From a checkpoint of a small image VQ-VAE: encoder widths [128, 192, 288], decoder widths [64, 128, 192].
Rows from block 4 of the decoder of a small image VQ-VAE, named by matrix and row number. Rows with one number belong to one channel. Each number is 128 + 24 x the weight over its row's rms, rounded and kept within 0 to 255. All counts start at 0. Numbers have three digits each. After the name is the row's rms in percent of the matrix's.
After each channel's rows are labels from the 100 images, of 14976, where the channel reaches its highest value: "strongest on" is what is common among them; "patch colour" is the nearest of a few named colours to the mean colour under the peak. Only what is clearly more common there than usual is listed. The data: short English words printed on busy colour backdrops. In brackets: how many of the 100.
# convs1: 3x3 conv (decoder.decb.0.2.convs.1.weight, 64x64x3x3, each kernel summed), inputs 0-63
# convs2: expand pointwise conv (decoder.decb.0.2.convs.2.weight, 128x64x1x1, transposed), outputs 0-63

convs1.60 076:121132107147096112128136128193205110144154159106143139159128101121098136122100126126157112087115097163090139149120110115126108148147110143102155124123124130081131152106146142148154084128126136
convs2.60 119:119103145132086140151122113121135125151140117110156095155105157088113102155103163074143134136127099087129128111181143103145163142128126126137119166069084131148045114115137110146119121141124144
strongest on: bold (71); white ink (63)
patch colour: grey (88)

convs1.37 065:120145094123080112076125146141119107173117127098148117104129120115131112105138108127125082137078148132108106153174159130145089155121134116136127113121117154097186140141087105126138086112156135
convs2.37 125:127119131099084120142127131112142123199151138089165113095085130110091149170138136154087140157117105101150092116141132121110135138126128114113119160139094100086134108101173125134121166141169139
strongest on: bold (77); black ink (57)
patch colour: grey (78)

convs1.49 094:079117104150157103128109130103144147098123126114146114132135122129169148158115135103113203131105123135101133150166129184140078121111128116115169118111146123078132136103116162135112113164137116
convs2.49 117:110114107104130143121118114129110178124125126128114074086172142157113090143146138120164109150137148116100125128144136114140135154136134156158100132092118103151139119102165153102136094147092118
strongest on: bold (90); white ink (69)
patch colour: grey (88)

convs1.4 096:120143123154100128137117160082086110176159117095151139113094101139123085102122135135128157124084145115112116095131150095153146192105106105110132111129139112141137115112138111141097145159175121
convs2.4 077:125140143124122144078125141167102136127119125192107112124115132155140118108158156175128146104145129125105173109149114174139155108119175142151144145135154114112097142142109131125144097133137132
strongest on: bold (77); white ink (62)
patch colour: black (84)

convs1.9 085:128151136152148109120164153093079131136115108060145120096117113154161168109100134136097129111099126159145132114123115131128123162162126087128154116089127153102157158159109109121110159137164140
convs2.9 090:104156155089149156112108120133124133135127139113143123088126175083135138087149157112090145107113108120112102150118114168142091151167126126144138125122129140134123112113157126137126091132162162
strongest on: bold (85); white ink (58)
patch colour: black (73)

convs1.22 066:133139113095116134157151113098149127155117150130157116154143133147137096182107156123138165149088091131117103145151119111130090142096111130111111095102143138100068115156115135160166126135178109
convs2.22 086:152092146157187142107091156107145118131138164133135140165134126125109102075158134142133125138133102122094153108106113123120141114134182125103140080139147094098190098149123153096120142139126107
strongest on: bold (72); black ink (37); white ink (26)
patch colour: grey (74)

convs1.7 096:145114123149158101098164136051136111138135141126138109116132121119159142159108159126120113175127129151121154118104099187152081077143112118134138110152108126097120149131119127125121080146099119
convs2.7 118:137139082115125108161130137140129152104141089155091133148144092140104127114106085137156149127178106134133118140072125132121122116113123139161148156128136143146115117102129109105112144135147122
strongest on: bold (78); black ink (38)
patch colour: grey (95)

convs1.32 070:158186156143157144126140125128102135165162120115143154152163115136181134151119088114125113140114136183150165134161170104153146165140111159162119121157136139136093131140123116128155125114116158
convs2.32 095:132138137119130133138146094103122160137131114100143089106100126161168153146156192136101144156102131118134115111149117117152153120106146122110109179105101084128104139141138094154135158128123110
strongest on: bold (72); black ink (43); white ink (26)
patch colour: grey (91)

convs1.59 088:125087058112126084107122105104130144122117126138165136096097102133117093129135144132102103132110106139123138079118094148148123135107101086100132111139145070119113103113086110134112113127130086
convs2.59 098:115098112146144136120122141127114142142128132181132151151103097122096153155112154119121123086104117154115123110204162120131108155112126160169137140128146109140124154175181106164112109142100134
strongest on: black ink (48)
patch colour: white (67)

convs1.30 113:106083111132123130124112099097109101110147125133138115098099110069127106114143109117109110131128108076101084115141153107132104145115138114114123104098135149120090084107082151119139162120114069
convs2.30 099:140131096131125091138099114111118152101137148113119136126127129128142144069118153088100150160175113116149156144145090100112062109092109117118128133130147134141122119127118175103111098111102109
strongest on: bold (78); the letter o (62); black ink (45)
patch colour: grey (73)